python train.py --model="contrastive image-text model" --vocab_size=28 --loss="sigmoid" --encoder_isotropic=true --encoder_inner_norm=false --encoder_num_experts=16 --encoder_moe_every=2 --encoder_conv_stem=false --text_encoder_width=192 --text_encoder_inner_norm=false --text_encoder_positions="rope" --adamw_lr_other_params=0.0015
Rows from block 2 of the image encoder of a small contrastive image-text model, named by matrix and row number. Rows with one number belong to one neuron. Each number is 128 + 24 x the weight over its row's rms, rounded and kept within 0 to 255. All counts start at 0. Numbers have three digits each. After the name is the row's rms in percent of the matrix's.
After each neuron's rows are labels from the 100 images, of 14848, where the neuron reaches its highest value: "top examples" is what is common among them. Only what is clearly more common there than usual is listed. The data: rosettes with rotational symmetry.
# fc1: MLP up (encoder.blocks.2.mlp.fc1.weight, 768x384), inputs 0-63
# fc2: MLP down (encoder.blocks.2.mlp.fc2.weight, 384x768, transposed), outputs 0-63

fc1.452 094:131157143153153132115144100153136152149121124099115141142120137103111145104134102165137133114118086123106122147141109145142141090077094125151151143119114128135127112140160128104165106131075105
fc2.452 102:133108099101124110170131135136131138114143127119101147176093155146102099162170102143133140122129169120094121133102105091119130153113141142134079125147115098102127142141116108160138140084188132
top examples: eight-fold

fc1.660 101:122166090147096127130110122164141134166105124142139109133127140179113132126070123165145170157158113108110127139164141160119166112113132157110153151144131127098113126109133169101111145092116113
fc2.660 101:144120080128109118144142141163099114150108110124112082088127088139128098111097145137141115161163141103132133121172119093167112137117129100101101134164151136171129143133147135088125127104160128
top examples: earthy

fc1.603 100:089104145129160116174127156118141143107151122126102123138194127143118131166147160125121142142143130174113194135131097141146163135143101161087142137144137096150113132125125163107127123117158143
fc2.603 109:094117150158113158147145116107146145141149072105135135116134137149154127080093115123107098146118147142135141110137147170168128094137173122092126107142107149127125096134105129118126113102077129
top examples: nine-fold; pastel

fc1.553 097:118150111136123165121162102090175151188122115136119087183153158152163116127104126130106116148140148110114106169134123113162122115172100110133132162146152107151099088122131149152097087106121152
fc2.553 095:152111157123135107113115147163124122101144087149151091161105109108143144158165153107131143123113122149121151091139135091105114113148133125146095106145135132147133130056145121105113094120128075
top examples: dark

fc1.515 105:150117117112123098146152160124127126124092143119113172141151177116110146150095121102113110133140117175128151102087140109111125122118110184096165121117157070111137124142110139141149111112127130
fc2.515 102:126144118169090158121145110089146170097138093151140139190122136165120171159109145109144130130163119139127126139119140142090111123110141153134139167150149084123098157114135143142130128096133099
top examples: off centre; dark

fc1.381 095:155061109108147155145169168133123122205110137157167129100083164145107162145135135167152142100129096134124132126139135174137110145101105082096083131120183166089096098107155145083132187114145128
fc2.381 094:103120129135146129118153075152111094128094126158129095154128122099145179162175132091157080151103113132114146146105114114119116143130127114109095106148119077102101160077112152122144155096099078
top examples: dark

fc1.268 094:167100128078186133128134175117153143132164142123093148134111158145148098145124122148157095112119110128117138147132111133169121138125122137149139112132158150088148141152157109130105113126175103
fc2.268 102:103116078151135169150127123099113119130145157116126111136128113095098145144105130097122159135105150154136066144086110086103116142109146129140159164123150112135095151112118140080147146113114117
top examples: seven-fold

fc1.707 110:117105112114096109130177133108126125126161149141143138092113111103102102135164152138159113137108120079137127121124133152133128154095137120118145139126111173149167146125110101123158164129132097
fc2.707 108:125149120119087144147155161133149138101141149118091128116129123114122163186124148118118108156110128178093141117147149118105094093128121133130111147150119131127124127154127109104143152131160142
top examples: dark

fc1.178 095:157097135128074109112093106137154103092152145110133095155137127110077097104128120120111175088118123123120131106119109114159097101210145154149185129146160180138102115110134110119134128129126155
fc2.178 096:062132098149120106134102140130165097124176134099129109139162139073137124153159160137146095128114150136127157144112108100119113086120096137108108130135106114117111109115140139123086143130133155
top examples: pinwheel; ten-fold

fc1.317 094:135162160156137176140107098147140127147148126115139126136157125133124102125164138089140125121158131135131125137098152146147139115152053118159091119122116096084142067118154174161130145083121133
fc2.317 100:162069131118109147145096080099116109158092147127101111145145120090132125169145132141114119139134106138166099105101172135065130129105153119146083157134134149130140092135086150112126151149146131
top examples: ten-fold

fc1.175 102:102153124115127122130111108112144119123113151130086116122155133160112133081100147153162147139161142110128168115096086101131145132142136118104106128124123154101093150147073125137097122165142116
fc2.175 098:086140135108129121117126095131088118102143120195176099156117095116164118120110109144114123167125110125107140090141140137158115150108131068159157137136159123116117123111154128123136104115148106
top examples: pastel

fc1.518 100:156130144121113108131134138154122105107138131142135162119139111126137133089150165108105125126126100106157137123108084137121139106093084110108153157154119158135154163141179101116112117141139127
fc2.518 100:138127124115167132078142114082171124148132107080147135124138146107092144129140149102148136110110128110141097119076117120100131120141155142126130097126140135098116101107118128083134142155122122
top examples: cool; vivid

fc1.502 100:113139097109126122132097143110109148236101137176124106137130108113141123135134113143154138127146162124136155136136141134114099143175129150126160128126161107132097141146161096157103139149139091
fc2.502 089:149141124089133152143139160142128130066116103112115102148131139169113134138152156103145076106171134113124090139138148118128122161127133126117129141110132129191161177141115134169134085123114137
top examples: dark

fc1.179 094:117132097108176137153144232090120160104179134120092093108123147115113174137158104135149112116131109150138116105131134164145129146107132113154103150096149151148125131136124180108164152108117146
fc2.179 100:123139135102115166127119135112121107131076173128116135117142158114105224111183110117175137090140133145094147134117102131109108133147092146127099136114105066107124111159108137137113151163084099
top examples: mirrored

fc1.691 113:118094145130108115102166132156115101126142123073136123109123145103091094123114141117152110149101115136101109157075130141108087114158111137139166120103112122155101084110156149095118107125118127
fc2.691 104:131120146093113094165059121122139085086137139132139128129138147114174126142123062163134161085105140134137084155155126092166111147143066143132119096109129146126113171122122144145115119122136149
top examples: pinwheel

fc1.55 096:106113110122190126126126137111116098115144128123114105096124115111144135123132159117106147131117127114124120093123124120109125131206109128181138124104093137124102136130125115121131123116154125
fc2.55 085:153147106089138177105161125107100108134156170146121156109122144101112144114105139105127106125155119131113144086109147140124129154149145139097127125137140109152200126135180093138137126121136116
top examples: pinwheel

fc1.403 092:107164147101157124096113149138119168143140088119113139137144133138068151124153133148117151133149115122134173154149117128143143172122133165138107072121103084151085145148142102097141131173068124
fc2.403 097:210128105124142108152127140135092115190135142163100101116129102109073133097112125139101123104158121129128099085095118094087159144145108152111157131085174145156114105132116163134148102156116119
top examples: eight-fold

fc1.702 104:109148156103129133137076161098118124119112130166131121103124132094125110153131118099112128133118098135134115102111131152117142121121182182093125115123180117112118102127111120151128093134129118
fc2.702 092:105128111117132058136087123140131148076138128139154133114091143217110114133148119119134116159101117120124111118103120096127117109141143132131126113166065111156119122125105129130119116163117118
top examples: off centre; three-fold; grey

fc1.374 107:129142101120120117135161103163101130161122128144170116110132122118154130126142106129149136121141102100166125139137129173111152121146149082117104115173101098136156135186115147102111118113149132
fc2.374 090:158109126098093149147126130165118147086107123120117132177138130172151123120137162119139076111177115130118154144090114132108121123128167124089146151131137127163205153170091111109163099126134156
top examples: dark; cool

fc1.397 096:156115099128120137145125200096123102134154134153120116080156127156117184128119132143140131110132074119163126110100160139116091165100109149145139130102128102134118150141121153132145154119106171
fc2.397 104:123143142102094169144122111136114124146127143142117135107121147112137144182164123108137157151146130127119109123087126123109111172113096126145099147089127144105105112136149137155131145170109072
top examples: mirrored; nine-fold

fc1.3 115:057154085136096150097106123091164119154129145146106127118123137145093110130134125117091123145088090086116148109113128130145139116141141178146120138193183128164136109115122154122133106103112112
fc2.3 107:134136113123135061109117129156119115081148132161126154123103148195102120128137123133107127142121111151111153092115112106131143078153099116125105119160105113135126152128086120192106130125120113
top examples: pastel

fc1.417 092:124066169144147075099150173145123136133095130114148151147111131137127136138069113119079145118078087096159119137112122130114120143130162133108185157160147128107138131154134141121134127223129111
fc2.417 104:169148113128110100138129136120120147137127146126092110115137140167142131152111089140108160140187129142154092129145146122141116134147111094139101143100132115111161134119151176118107131136162095
top examples: ten-fold

fc1.186 099:149112123161153120153129143151128142124116130138136119143127115185124111138104136142094120150116125109173119133123125131125123163128181097121094160105088158113168145138100142125137159108115104
fc2.186 106:134130140108121179148123139079136151138113138097088123133157125126164106128104110153114156136120102152117109130099153093180134134106098081109110109176122115116113136107112165087133094148124063
top examples: warm

fc1.0 101:155148123145114098110098113146156092096142122134121073106147170110072135129103115119097169082125122117136128110141104133103085140171128159145172146122128131100152127139129161129112118133116124
fc2.0 094:079121131131101132127090150129136116129146141113103135130132116107141127098138128168120096126155129141128163114105136134143111107129095139110135110078111119138125128156148146135144159147134136
top examples: pinwheel

fc1.70 096:140125133093131124172120176111169176153114145129090100153124136129158128129139103144158161144106118148083159135076135134151127125127089144136109127120151120099162180152157133135123181127143134
fc2.70 107:153120132130203142164117128124083113120136093139115155113103126082133115162123128128113121112115103115123145111138111081142127127093143121097139117119147088153166134112142120134113178106144138
top examples: ten-fold; cool

fc1.624 088:149135146131107139099140130184139155170144136136112159116115107114136123139158112118172130140187134149114111148112139150137139165132148096137114163110136136179121144128170154163138118136143134
fc2.624 095:139089170113155182139113132125070085153091108106119158121154105163144119137098124109122126142099157129128140140073094077128123138093167112155131137136105159134143123099118144112146135126116145
top examples: eight-fold

fc1.125 103:102087147132123116115155112163120130171104101102155128094139120156116100152121145088110139124143130116104114155105097128135127130126100101119097113154193105130116133159168180117154128104105191
fc2.125 100:140102140142107108082097121122107141098099122142116133154145103112128102165157120117129163144074100105132142118138154107117120130120122156122134108111100142125131171081154131127093116104145087
top examples: pinwheel

fc1.690 109:097134116119131134120165142145121108143150157107155101095100121108183151146125094112116113139145110145138119113116133121127116122152123103115152132136092133141121117146187199111145137137122167
fc2.690 109:099140120152167109169112104126125182148126140135145084110105134150117124166198144095160128137119108133152142137183122079129154117144135128176143117155104127116140174116163065116149178148141136
top examples: pinwheel

fc1.89 086:126095116117163099137099153166141143131137117097150123140141150172170140142139112134143150099108124102112137123148150115176129127142138119120135108158093136161149151134131113172155121134103132
fc2.89 094:137149085174128102139117153131137128137110161125127107128131121129112127127134166136118118124172098152139089131134139107121120092144127117146088159095161117127152111110129159112101085167156105
top examples: ten-fold; grey

fc1.49 102:104149083126157142123135134104113131157135113121138147122116118168144109126126101119142110149125175077124106086113135109111117120118124146158168083132097103100080128129132152115118105158115117
fc2.49 104:142132065141054155149129123119156125123144106152098092130135152139117153130105189152164070117164125126144127112155096120114165117139112124141146117133122121162166111097152142160136103104152109
top examples: warm

fc1.247 104:121163189128147160087123113151119138131145110127141170132161086153129152150138152149108141139146156109112103116119124150087096124116122177144114146109097139106149110144183149157132118109142113
fc2.247 097:158113157124127098103137098158064127110117118157126113155118121128124106133129094120093161147104117103112115122123120112131080140129178133145130117099124124105098127101177134164154115084167123
top examples: vivid

fc1.252 100:137091130128184116130133152105112125100138146115155145143120133140123148131121145152135109116114108138126128144117126110117130141117117129176146118124109113142151127129148114117141110120098088
fc2.252 094:133175095125115146121118116119104120159155131151127131158136155139118140136144170119171102137128187135141064128089100139097151136143131122115120120149119117090147147141184114089125150098140139
top examples: pinwheel

fc1.122 095:142149131132110165156121128115110183138130160124158102120164129133121108132132139107147126158152152140125129106141088119127123137145098103157121078090150085153149123144146137159159086121133151
fc2.122 102:163080124149162152131146146090143116104108112116124145096135127114135136112122146102115131150147108113121115125150155159100103138145133144129067181150111106125167145143105147170110112086087098
top examples: ten-fold; grey

fc1.679 093:103159127152112122121163160106126140107112145124115151140105127128129136106087121144155154150113159108116140106119106108109147146140162154119114159102144132113101101140148114112115125107073144
fc2.679 101:158134109096108117121140138100144104156110115127108100150143144136129126111137115133134125114137151156140112148117122125120146095126092146114120110151088121083172105112127153093143136172139110
top examples: ten-fold; cool

fc1.497 098:174152145105141140122069148166139137042160127153108137094129171148109124136132113132142122136149130135160121109109124141151126127123077119143113131114187103161135146140123128144123141129135120
fc2.497 095:125111159119127139119122147145143111103099138145145142131151109142137140154179093094150152118121172124126098143084100142071124130087099143134117105101131159059111141155138125155104096170118112
top examples: mirrored

fc1.210 107:112137124119113138126125129143091189125136129118121153148104124126141109099081089112135119151091136149122154118095108103154111094096104159153171123157117108135120143159118152105128111133112110
fc2.210 109:127108109115079127107112098121103126121131077123118108180098205153116112182123136155102086104168116128131112156078147080130136150116094140146152144192137133134123160158111147135161123139129131
top examples: three-fold; pastel

fc1.229 090:103104123118132113120180141109132138162178107118104094150163114154101100162155120157140112140113103124148164123123129140168148156089102173182093178113134137130165158138115137129175148082111130
fc2.229 101:129090079144159139139134116103100112137105160139138137120155119122149134164145155093144088101135136165107085160150082180104121100120125134135142130134134103114109133088103150144129152123098110
top examples: seven-fold; grey

fc1.76 107:133118138170090140113161139123110144109142173196102142116114095153130175159143108151179097094116119099153083103152134161114135131105114102161107107106119170162162135159148152123135120148110123
fc2.76 102:164121140149048136133130090104134111145137138109147100117150113159085213168106181127133102133129146117139133136089127127150135182135181115132160131126178167101132149135127126135150122085116132
top examples: vivid

fc1.485 102:142139184122140164115124172152097122149142079116106123106157107138097079098174120143144136138114188130103083126148137118133125154125132129107134116124110173107102165110137179124149116086110145
fc2.485 104:141117188131118141098121136122101123161133124150112081159082126079119111095126125170161194138106119116135121095150133149143132122145082134147110153102154135166103137163116112120116185135141121
top examples: pastel

fc1.328 101:154118140155142118154119175125114175167132153133152131150120163099115168108105126106154158163129153099149138127109143158151148120094118093132142109145154093122143151131114160174095099114098101
fc2.328 105:135129128114155102146159112102120156160181129131126143144167113146141154173130111134158068103145104124112145126132103129102141119135107080125140144099110136146161104164157070167119107162095123
top examples: mirrored; nine-fold

fc1.634 087:126134155132138144126119121142177104107099133101113059130102096119104110079214119141122157128116104095102126130115145097143151100097069146136096145109109124144147108119139134117141149151114119
fc2.634 094:134119130097095162146106121098169147147155097122117113126096131129123126091140140093141134100139106146125144073131097107099122129156137096126092102104146122099109110121133137111171133143181125
top examples: eight-fold

fc1.354 092:157109144121129099179120168123157165113151108111102117134100127118131119131133120092082149148132114143116143095089127104070149140126127122098110150115148175162132130107144137100157123100114135
fc2.354 100:124156125133150167135120147144143100145097109121094095117126146135132143140148098143146109113141090142109110116119127186143139103154130115111147130127114074139158117107147133094107158153131076
top examples: grey

fc1.423 111:098097145155162125124133145170138129131121134136098128139101159094161167145056121146094129116103124147149135129105076131152129122133114137178141136159128121147137132142123161093132112144134124
fc2.423 103:135100120110106149126147107146144105113143083153099136180127167166168164132114133151105128146152107113124138127106140143137151123121103130123139162144108117141192095149150149147153105106109101
top examples: three-fold

fc1.481 104:072108122111146135120130175105120110119128125114160124134155135121149170127138134087104142131136086138191134143117143139145137130111181118135128106121120083121122140126165142114141111178101110
fc2.481 101:178108116120159115145115082067071130108099136114137151147109152152142115140131078130126112148137128122096117145109120150099100103121147133128147159094129077143124158147152123152113142155142139
top examples: grey

fc1.96 101:103144130138118122159105146107187131162097136175159088096115143089142116114141117098072151105144113131134125086098142121119135121130162203072131131098127131119117099149109122122131137105117113
fc2.96 088:127113132105124084132101109155127137071127124123143114157094150213139112131165130113139112136133143123143135107119109098123128101137119170104140116152100119172146136165097128147143078136113109
top examples: off centre

fc1.327 105:147119165136112118130105127180160173069155129112163124119132147105160114143115113156181138123169155140162108151117159133101117107151144121094126121168168137124123118111107103182119136145138151
fc2.327 104:127146121162123166131159147170125128113186114120157138151145152137087119157146118081146078142154136121162154152117115132146090127132139105105130132128177099130163154192155074199145122136092146
top examples: mirrored; nine-fold

fc1.460 106:097120125136184090137140127095110115146154157114099083149126154164091133085111116151124146150124152131100115064144136131157119121165155145149099144092165164148120107125132138121137122138134140
fc2.460 100:141110119130115120081143151074125094119165148143124129119113124074139120103139106090124120137135127129103169132107126176121121120136131121113118100159116114134139123176141100128141166132107121
top examples: mirrored

fc1.646 105:125146127135147130166127121148130128146120111144131108092111143106127124120098116111141124112116114151162130132142132181126124098113110152140112130160120114160098099138128138125157124124113082
fc2.646 090:113130087132113093120085095150129129064128152149110124161091135212144111115119116104097105177124123118117142128074144115095109107147143130143133127193095128142133093156109136139138118155120129
top examples: off centre; three-fold

fc1.346 113:135127144091126140155155112125088163130147086124118151099164106098106098159084122145191107153128104160110145127115163134143155140157131142128151146133123113123142128129166065123144159134112118
fc2.346 108:152107118118126109168112124108115146121138110104100112122091151152123088116125132127110090143077124139105172159138157092061174123125138111134106071162138160136138128100105144123141123123099143
top examples: pastel

fc1.47 103:117117132130120114107176097189121150093145117111116127153115089172200108128145146121150129114141106127126135132122096149166117096160122063152130136143131125171108097134149082132167145138071142
fc2.47 099:154077110087108137117106177131131127098134139129113141144130134090128093141156120137162129160058132122110165147147118121108127083186130140138128100086114189139118106136113132144109064116190135
top examples: dark

fc1.735 091:098129136156131087143158139116169132120165144136099109122140164145134123128109145114158138110167141101153109098140143102079101132125146081159131118097124134140111154107142139152117137108135114
fc2.735 099:156180124140089166137113108058118106133126139106134128102117131137144142141150131145113126118119088105132146086123105105132102090131161108132137104154114117089152153101107125143131117113097143
top examples: grey

fc1.16 100:125115164143148122090105123084145100164141127146133110095113150171119141137141090143091101141103103126125121101116151108125143101126146172091143104122141122144111132113111127125183096139123079
fc2.16 092:103142094123136086133089133128133108130126116154146108085115146197113107150113110111125106138097131094140110115128108123147114131157120121114110109175095122153102153142116141166120114133117132
top examples: off centre; pastel

fc1.635 120:113123145124096137118139149142121093152124117114091143123128172124159147122139127116102126123138151130120129123123113148134125117121133134118090114115153130146136117086131182091136108122110153
fc2.635 111:117093137092142130124141127151146115125140105130167146146133102111146133161168128105163128118115165129151101142114121105117124116144100108131118136116138126112093181154113111127181159125160095
top examples: earthy

fc1.110 097:126127121180144129130122098125153152145126099147119142101105166165107117124085118101163133126171129133109148139164159115081106124110148103137169106156116125119071107149133167121120099119092133
fc2.110 106:147141083139107151141138112115149144135131157186117125130140074125131131126141131144097131133118118132112123123128116140138132110136136111164180145141142133147174139121135120151108122177129114
top examples: ten-fold; grey

fc1.570 110:147159134136099129126138120149131142151118126154142099143130144170135135146126125156137149162139139130159140206139146158107143147163152126153126132147099125120183131170147082124112163150143180
fc2.570 099:169125116130096146096180169148144141113153135094146132096159138115124123139150123109154086133147129148105098156132114058152135126139096153154174104133088140145168142151131110116130133130113149
top examples: pastel

fc1.750 112:128127121105131178136143137165134150122119116169119129159150132138151136110096101160129109143120155121136112118147155177113116100102107138141116141139112117114131118144115128177152142124168147
fc2.750 098:158172133124112150099105117139109143087161106142140099183132154166145109170140141122121076164122120117137103180137143151090126111132095121133121155125138141159147126126108108145135148103137123
top examples: dark

fc1.28 109:119112151118075193114106133125126134137103089100129112117124147129096095114135106112119149133126110127066100087094097130141105104182125142129140115150130104128097165139175141147147131111118185
fc2.28 102:105140168126099098113140154107147133138165146120152121140137136069123147147117127099166152122143151118127114148140123088135144130137084145130100118149103147118154124123077166100118127132111088
top examples: pinwheel

fc1.705 086:121148102125135133143131096137118142138095132145092125157130126116146153129152129108110143127119127156101134130098094131070125183131102117114120085149120136148082136114145092149131086118126134
fc2.705 109:123167114102170075127144121123110121140117155131136117105100159111148115157142100118136147113132108142145108099115126131166131152114099151145176125139140127162137132126160128111133182120116156
top examples: nine-fold; ten-fold

fc1.88 095:072146138094121130132126164152128137165149172154157108130135087133119127114144149098131117125132124105150096162121153124161132129162124145119136178138065082081146090126162115125150143159118095
fc2.88 099:135117117129178102106147123130095138128094109132126129141082134120106130145153128104145146086112112146122134110106131139111121161140124147116200085091159170128150085160096137123128147178110149
top examples: nine-fold; ten-fold

fc1.19 101:146148147143169158121130127135154170132131138125105113107153087184128133141123093138106141134132106143162148103105130086090161104120125177131138144132121136107139136100113120133129147144148114
fc2.19 100:149096066069122119135142113118158174167082128107093101148123128154143130097148095157130114141133120119110134132071117088134148114138135102097163145131119105141110153112144138101131131127120102
top examples: cool

fc1.715 099:077115149120196153110145125122135129126126105074134136134156132122153129078168137124120145155146126142082140114127149155192130125114116133158102181115068130113151129154122169117132115143133146
fc2.715 106:143123137149100163152138131139078154168111119093089132127160126109095064133132110147120135128095111146121117143105106104144174153112153105115109111126150158105129156133074128113124125137184144
top examples: ten-fold; nine-fold

fc1.171 088:144128167096117093124171107155127132121140127125181130159142129125128131141102123143126132142129153151117143150136156145159131137124164097128186178119141129117136123141112159146153138133123159
fc2.171 097:110127112114114087167131133130127121110119087136086120116116134134144107118140078161127138109126108142100123123121144143143117125142129128126187103101079110104123139102127128134066134104094142
top examples: grey; nine-fold

fc1.146 111:129140123148140150129121115151136128117095156139165103121130099136191120143131139146154126100135152073126135173151133111152156153103103149133153108132147116113073125130131091124117106095110188
fc2.146 105:103103125094150137131149121185111101054143135152084134120119154142150114100156123116080129142130113119113146131086137111176109136106116121129150115102126135140141150197151117159182098134165123
top examples: pastel

fc1.148 088:146107106141115169155122098141106148112126124125097114144088141139164108122158133136138119117138134151096118092107119110134113140146154126164118117110102097138165174117180128114147121102151139
fc2.148 095:138090145153126124105117149159136124128100113115144111130128114117131078154135143132151160146165130084149092096149144138131148161099132157175062162117140142150095140172109118089091141121118107
top examples: mirrored; ten-fold; nine-fold

fc1.264 097:167112155128165100181101113142144199120153142118127122141096140127104138149135134117118124117167126149127103107068157133131134141105142129106133129152119147164153109133081161182113149118124114
fc2.264 097:117162154135184095102106143153129117146155150165121147120126127131115105152163097133165109113117105119140082128153115118163106150145107090097160178142137150169132115151163099137118144120131138
top examples: mirrored; ten-fold; cool

fc1.492 100:100118124135140061089130107116134130136127128101162128111088133142114125105143112115184171140138101149145102129120135143141102148155109127142137116151088179105119093112174131113111155102079092
fc2.492 112:145108142106127113148117110133104127167137119110139120168106123100127058154149115134138163141060145143147148139112107108113130147128130112128070117127151086123133127104144105147115104048199133
top examples: vivid